Rows from block 4 of the encoder, named by matrix and row number. Rows with one number belong to one attention dimension. Each number is 128 + 32 x the weight over its row's rms, rounded and kept within 0 to 255. All counts start at 0. Numbers have three digits each. After the name is the row's rms in percent of the matrix's.
# v: attention value (encoder.blocks.4.attn.v.weight, 192x192), inputs 64-127
# proj: attention output (encoder.blocks.4.attn.proj.weight, 192x192, transposed), outputs 64-127
v.93 101:139128128128128128061128128128128128128195165128128128086128128054128128128128222128098128128186090128166128128093154055128128152128186128128128128000114174128128128063128128160128128128128128
proj.93 102:128128128183161128128086128128128128128128128128164128128077128098128128128128128136128128128128128128128091128128128128166110107128128128128128193169128128093128128128035141095128128157128114
v.94 097:229155128091128163199094128128128080128195128128128128128177061128128061185128128128102161128104128128182199128184182128128128128128128199128152179128128128182128128128128113128128128128128197
proj.94 082:069128128128208002075128128128171128128098217128128128128128216128068128128128128128128128128128128128084128128128128128128128036128128128078128128128186079128128151128128236128056128133128048
v.95 124:128128128182184128128128075064128171128094157128156128146128128199093173131128128159128128128128128128128188128066099128174179128128128161128077061128128128128128128128128175107097128128166128
proj.95 112:099128128111014128128174128128092128182128181128128128128128100128128128128077128128128128128008160128058128128128128128128128128143140128128128128089154128128128128128243128128128128128098128
v.96 089:207183156128128128180128128174128128128128213128156128117070147128128128083128128128128074171128192128128176128128182075128128128007128128128128128128128191128169128128130128128128062128079145
proj.96 091:128128128128128175128128128155084078090171128128103128128128128148128074128128128128080056164128128128128128038128075128128128128128128164128128097128168028095029128128131190128128180173128128
v.97 088:172128092128128128128128128128128128128128060076128128000128128128128087146128128018128152128128128128128177128128128128128128128128128128128103050128128079073128128128128128128128128161128128
proj.97 089:128058128128128128128128128128186128128104187128128128225128128103128128188119128128128128128223128120128128187128128212128128128190128128128128105128128128128172128128128052048128128094207168
v.98 086:128128128128128070128128128128128169128076158070128128128128128128128128128204128128128128128128128128236128128128128128128038128156128128024128128005128224146128128128128128128128128128128128
proj.98 081:128128128128128128128128161191128128128128128093128128128128194128128128068128094128210128128128128128054128002128128128128128128128128128128164084128088008128128128128128128128128128082128128
v.99 076:213128104185080081128231128128128128123128164128128128128128104195128179128162128100128128154183065128099209128190128128177128128128128128128128128128128158128128128128128205128128128128128128
proj.99 079:128128128128128128128046128128128128165156128128128128128128128128128128128128253080128128128048163147128116128060128128128128128128128128128128128128128055128128128128128047128128128128128128
v.100 121:190128128149128128128072175128075138142128128145128128187220128128128128042214128128128128128128128128128086128070222128128069128128128136128128128072128147091204128061128039092128128128128128
proj.100 111:054128128213128178128167128128128128170128128128128178128128128128128101128128044169128128128128128128128080128154082194128128128128187128128128128128036129128082128096128128128128128128131128
v.101 087:128128051128128128066096088171128128128128092128177191128195038128157128204128128101128128128128128128128128128128128076128128128128128128078128128095128128128056128128055128128128128128128128
proj.101 102:047155128128077077128128128128128128128128128098128128128191167114088128058128128128164181091128217128128128128151128128187128128171128128128193162128128203159128173128128056144133128128128128
v.102 091:128128128128094128128128128227128061128128128128128128128128128128128101128128128128128128128128128169128128128128128196128128128128128199084039128086128128052212128128128128128128124128065109
proj.102 089:186023128128128128128128128037044128185128128169128128128073230128128188128128128140128128128118128128128128128128128128128128046128128128128128128128128128223128128128049183128128128128132128
v.103 098:128128128128128210059174128111128181128128128192128128128128128128207128128073128128128103128128097128128128038128031104128128128128085128128092128128101062128128128128128166128128128128128086
proj.103 096:128128068128128128164128128032128128097128128128128128128128128128128128128128128062063128081128179186128128182128192128128128128167128128128109128128128241128128128128128128128081128095128128
v.104 080:128128128147128128128128154128128128128128128038128183128128128128128128128128128128066128128128128128157128128128164128128028096084128156128128041128083015128215128128128128128128237128128128
proj.104 080:128128159128128128128165128128128128128098079128128128128099063128128128128128128128128128128169128128128128205128158128128128128115128128128128128128128128128061128213128128128128048128128128
v.105 093:128128128128128069192128128128167128128085086128128128255128128128128148128128109128128244128128204128081163128128128128128128128128128128128128128128128222128128128128128128128081128128073178
proj.105 087:128128063128128128115128128178132128226092128128128128073128155155128128128006032128128076087193128044128128128128128128163128160128128128128111128128128128128128128081128128077074189088128128
v.106 069:116128061181128190128128128128128128128128128128128079112128128223128073128128107128190163128080128128128052128128128128128128128198128128128128128128128128200128128128039128082128128128128128
proj.106 069:128128128128128128228128128128077061128128128128128128128214138128078128186128128128033128128128128128128128128128128128128068255151128128128191128128141201128128204128128128128128128128128156
v.107 093:128168185128128128056128128128128128128128128128128128128128046128128165116211128128206128128128128179155188128128128128128128077128128128128132153128128032128000128128149128128128124128184128
proj.107 091:161128081082128128128128128128128128093128128128084128128228187101128170128056128137128128128128128037128128128128128128123180128128130128128128162128128128128128128115128052095128128128128128
v.108 085:010128128140176178093128128128183128128128031128128128128128128128128128193128128128128128187128128128154065128128128128155128128100174128128128043128128128128236128128128168128128163128239096
proj.108 078:128128128128128128247128128128128128058128128128128128128128128128128128079128149128128166128128128128128128128128128093128128128128128128140241128202145128128087128128128128128128128128128128
v.109 092:059178128128128128108045128161160128171162128128128128128128128128128128128128128128200128068128128128075128220128128128128128163128128128128184128024128128128128128069128066128128128128215128
proj.109 087:128128128128128128128190128128128128197114128073128128128057128128128128218128128210128128128201128128128128128166128128143128128113128045128081128128232113128128128128128055128128128139128128
v.110 090:160128169052128128184128128128128128128128183128167035128128128128128128128183070128128128164128164160128128128078128128128128128031128172128128164128128170128173128079128113156128084128128061
proj.110 094:128128164128128167128095128128128161128128128158128128128128242086128076166128128128104128159138075162128128064128128128128128003128128128058128128128128032082067128153177193128128072192128128
v.111 091:128128161128128177128128198128178128128128193128128128128128162128128180073194128128077128217128128128143128128128094128128128128060155165128128128161128128086163094094128075166080128095128057
proj.111 098:128075104128128128082128128077128128128171128060128139139128128128128128162128128128128103219128069146107128128128128128154128128097128168101128095128174109128128168086128128128160128128128128
v.112 082:128128063071128128021128214128089128234128076128128187128128128128128177044128128128128128128128049187128128199128128128103128128128128128128128128128128128128128128130128128128128128153075128
proj.112 075:128058128128040218128096128128128142128128128128128128128128128128128128128128128128128198128184129128128086128150106125128128128128128128066158185133128128128209128128128147128232128128128128
v.113 089:128128128225128190128128075236128128128055070128128128134128128128128128188123080128128178128128215128128077128128128217128128128128128073161128128128128071044083128200128128128128128128128128
proj.113 089:128055143128128128235088162128128128127128128105128095093128205128128128128197128064186128128128160128128128128128166128128128128128128128128096135128128177186128075103033128128128128128128128
v.114 089:077128128128128128128128042065128155128185094128128128128128128197084214128128011128128197128128128128128092128128128128128128128128128128175128066128128128155128059128128128128099228106137128
proj.114 076:128128192128128128128128128128105128128128128128128128128128128128200128128128139128128128128128128128128128128128051128128172128128128128202093096128128128128059128194128128128059128081128128
v.115 077:128128128128128128128068128128180128128128068128128015128191128128128128202128066128128128128128061128128128128128128128128128128128128128082128128220128128128128128128121114128128027040128128
proj.115 079:128128072116128128128164055128128142228128128128128128128128221128128154166128128128128128128128128128128128128128128128128128128094128128083205128128128128182128128128101031128128128128128128
v.116 094:128216128128072092128128212048128128128091190128066128128128117128128128128128128107173128168176128163128128128128128128128128128128194128128128128128128180100128128072128128098128128182128128
proj.116 089:128026128128194128128128128128193128128100128128128128128128128168128051128128102128128075161128128128128128128191059128055128128128219128128128106128229101120128128128128086128128128128128128
v.117 091:128115128128128128075194037128140128128128128119128128128128128061128128198128128128059173082182128128128050128146128089128128128128173128153117068128083128128128128034128148077128128128128128
proj.117 098:128093128128069128128128128128128128128094128128128128204128107128128128128128128128128128071128227128128096128128128191128128128128128151156128178128148196128178051128100066128128181072128128
v.118 096:130128128189128128197081063145128128128128094124152061128204157128062176128128128075128128128128128128128086184128128128128128128167128173128128128128128128140128157128178128069128128128185152
proj.118 081:128128064128128087078128128128128128128128128061128114128128128128128038128128128128128128128128220020128128128128128128128109128128128128207112128128128128128128128128128128128128128128128128
v.119 093:128128076154128128128128128128128128128085128128128128128181085128128128128093128128128128128128089089128128128089128128084128128128128215058128128089128070128058128128255128091128128128073128
proj.119 090:001128128128128177128128128128172081168128118061128128097186179128128128128128128128128128128105167128161128128128178179128128106161128128128118128128080128168193128128128128128160128128185075
v.120 076:128128219128128128128111069128128128128128128128168128128128128128052205128128128128156128128128183128128128128148128128128128128047135128077005051128128128172128128128128128128128128110128128
proj.120 085:128128105128128000128128128172128128128128128128065128128128128171128156097128128128128051128216128128128128118128128128069128185128128128206128128128208128128128128128128183128197080128128128
v.121 080:128072201128128100217128128128128128057178183128128128177068040092089128128175128128128128177128128128128128128128128128128128128128128075128128128128128128237218128128128128128128148128128128
proj.121 093:128080128128171152128128043128128128218177128128128128128128128128128128128128128202128116170128128128128203051128128128128139128128127128128128128128128059011128128128128128128128028128128128
v.122 097:102128128128089128128128080168128128128128082128098099089128128128175128128112128128076128128128076128128079128128066128128124128128100128210116128128128128063016128153128128083182128198114128
proj.122 099:128128128136128128185083128128128128175128128167128164128128176128128128128128128128180128054128248128128151191128128106128128128128128128128128128128070234128192128128128128128157216128128128
v.123 095:128077128128128128128128128128128128094128200128128184018128128128166128128033128128077128128128102128128090155174128128063128128128183128128128128128086128154042128167128128128128086128102128
proj.123 083:128128158128128128192063128128128187077128128128128128128128128128151189158240174128128128128128218200128128000128128128128128128173086138128166128196142179128221128128128211128171128128163128
v.124 091:128240128128128128128128128128000128128128185128128238128128128128128096128128128128128128128128128128128128128128128054134128128128128191128128128128128238128077128062128128128128128128128128
proj.124 088:128128128128128078128176128128167128099198128128128128128128088128128128128084128128128128221179128128187128128128128128076128040128128128128082128128119128166128128128213128128186128128061128
v.125 113:128128128102128075128128114128128128156128189128128128128127075128128166160168128128219128128174108174046128128063213128128128128153128128128076128128088128128128128080128062128092182145080128
proj.125 108:076179128128128128128128128128128128175146128128128128128128128128128128128077035128128128110136128032128128128128128209128128070128128128128128096128128128128128206128206128128128128188078128
v.126 083:186128128128128157061059128128076128255128128128128128128128128128179128185178128128128128100128128151128128128128128128128128128128128128128106128128128128128241128128128181128128222128128128
proj.126 092:128071128128128128154128128128224128046128073138128128092128128128128128128128204048128128056128189128128128128128128128128128226128067128060091128128128182128128128032128128096170128128173128
v.127 093:092079076098128128128128128087128070128128128128128128128128111146185128128128128128128204173128128128128128128128044128128128128128094128128128235128162128047128128196110128062128128128128106
proj.127 104:128128085128128128128128181128162152128070097128128128099128128100128128128128128128128128021139224128128128221128128128128128128154128128178071150128128237177185150088128128128157128094088128
v.128 075:128128128128128128128192204128128179128128081128128128128128128128128128128128128128128128128128128128128128236186128128128128128128128128070128066128128128128128128128128128128128128103128128
proj.128 089:128128128128162052128128128128128128128128128043128199128128128108128128128156128131128128128128128187128191116128212128128128128066128098179181157063128128128218128087128155128128128128128128
v.129 068:128128128128128128128128128128048049128128128128128128128128128128128128128128128128128128128128211212128128180092128128084066128128128128128085128128128128128128128128112128128003128203128196
proj.129 061:128128128128128128174128116128128073128128128179128080128128092128128128128128239255128214128128026128225128128128227128128128128153128128128128128128128040128128079128128128128128128128128128
v.130 092:128096128052172246128094050128128128128128128128128128128128228128188128216128093128036128128128128128107073128078128128079055128059128128074128128128128128128128128128128128128027128076239128
proj.130 094:128010128075086128128069128018194128128072097128168128128128128128128128128128173128128166128088045111128147036087128156128128128192091128054128128115128128128128094144128128128128031128186074
v.131 082:128078128128128085018128128052164128128128128059128098128128128128128128128128128047128128128128128128128128216113128128128083128128128128128128128164183128065128222128128128161128128068128031
proj.131 084:128128128128128128128128128128128128058128080128128085128128128128128128128128128128128128128128157176128128128128176128128038128056101128128128054128128128128128128128120255095128128128128152
v.132 085:238128128128106128197128128128128128128128128128085058128128128128128067128128128128128128128128128128164128187128036128128128128128128173204128128201128128128128173128128105128128128128115128
proj.132 074:014128128128128128128128128087128128128093128128128128128128128128128199128128128128128128128128128128128128128123128128128128128128128128128128241128128112128128137128128128128128128128234128
v.133 081:163128128128128128128128197190128128128183128128233128097128128128128072189128128070190128128128128128128128106071128128128128103128128128141128128128096128128128091128128128068128128128128128
proj.133 097:201128128109108185187081099082187128128128154113167128128112128128128082128074128191128167128128128090161128128128101128128128128128069128128128087099141128128028128128084128128128128128128091
v.134 084:128082128128159128128128128080128128128185128128167048128128128128119128128128128128128128128128128128128128128128128128128128128128202128128128100091128128128174128128128143128128128128171128
proj.134 073:108222049128128128128128255128128128128128128128128117128128128128032128128198128128128128128128128128128128071156128128128128128158196128128128175128128128128128128128128000128000128128120128
v.135 101:128208213171089128185187128128103128128128128195128128066128056128128128128046128167128170128128128128172128128184128202128175157128128072090128205221015128071087128128128128128128128128080128
proj.135 092:128128128128188128057128128128101128236128128104128128119128128195128191173128020032077128128128175128128085128157128128128128124047128128167128128128128128128128195128128128128128128128128128
v.136 092:128128128128150128208128128128128128217128128099169128128128128128128128056130128128128064019128029128153128128128128166223128179128186128128089128128128232128177128047128128128128128128128128
proj.136 089:128128128128128128128196128128128128128128128128077128128128180097128128128128128128128128229148194073128184128167084128100128075128128092236128128169128128128210128128128128128128186128059198
v.137 097:100107128128085117128128202080128165040128128088128128128128128128128128074180187128128128128089128128060177128128172079128128128128128128128128070093128095173227212128128149182128128128128128
proj.137 098:088128181128165072128128128128090128128128128128094128128128128128128128128156102064128128128050221161089128112128128128128161128128128128195128128128114128102128128128128128128128167128128197
v.138 066:128128128128128128040088128128128128128128128128128097196128128128128128194128128128128071128128128128128040128072128128128128128100128128128128128128128128128128128113128128128128128128128020
proj.138 066:128128078000128128146047128128185128128157128128128128128128128128128128128128255234190199128128128128128128128128128128128128128128128128128034128128128128128106173128128087128128128128203162
v.139 081:038128128128128128128128128051128128128128128128128128128128128173128086128128128128128128128160128128128128217128128128046128200128128199128203103128128128198128128174128186128128027128128062
proj.139 071:128052128064128128128128128128128128128128128128098201128128128128128148128128128128128128047128168128128083039128128128069128128128046128169128076128128128077179128001128128128128128128128128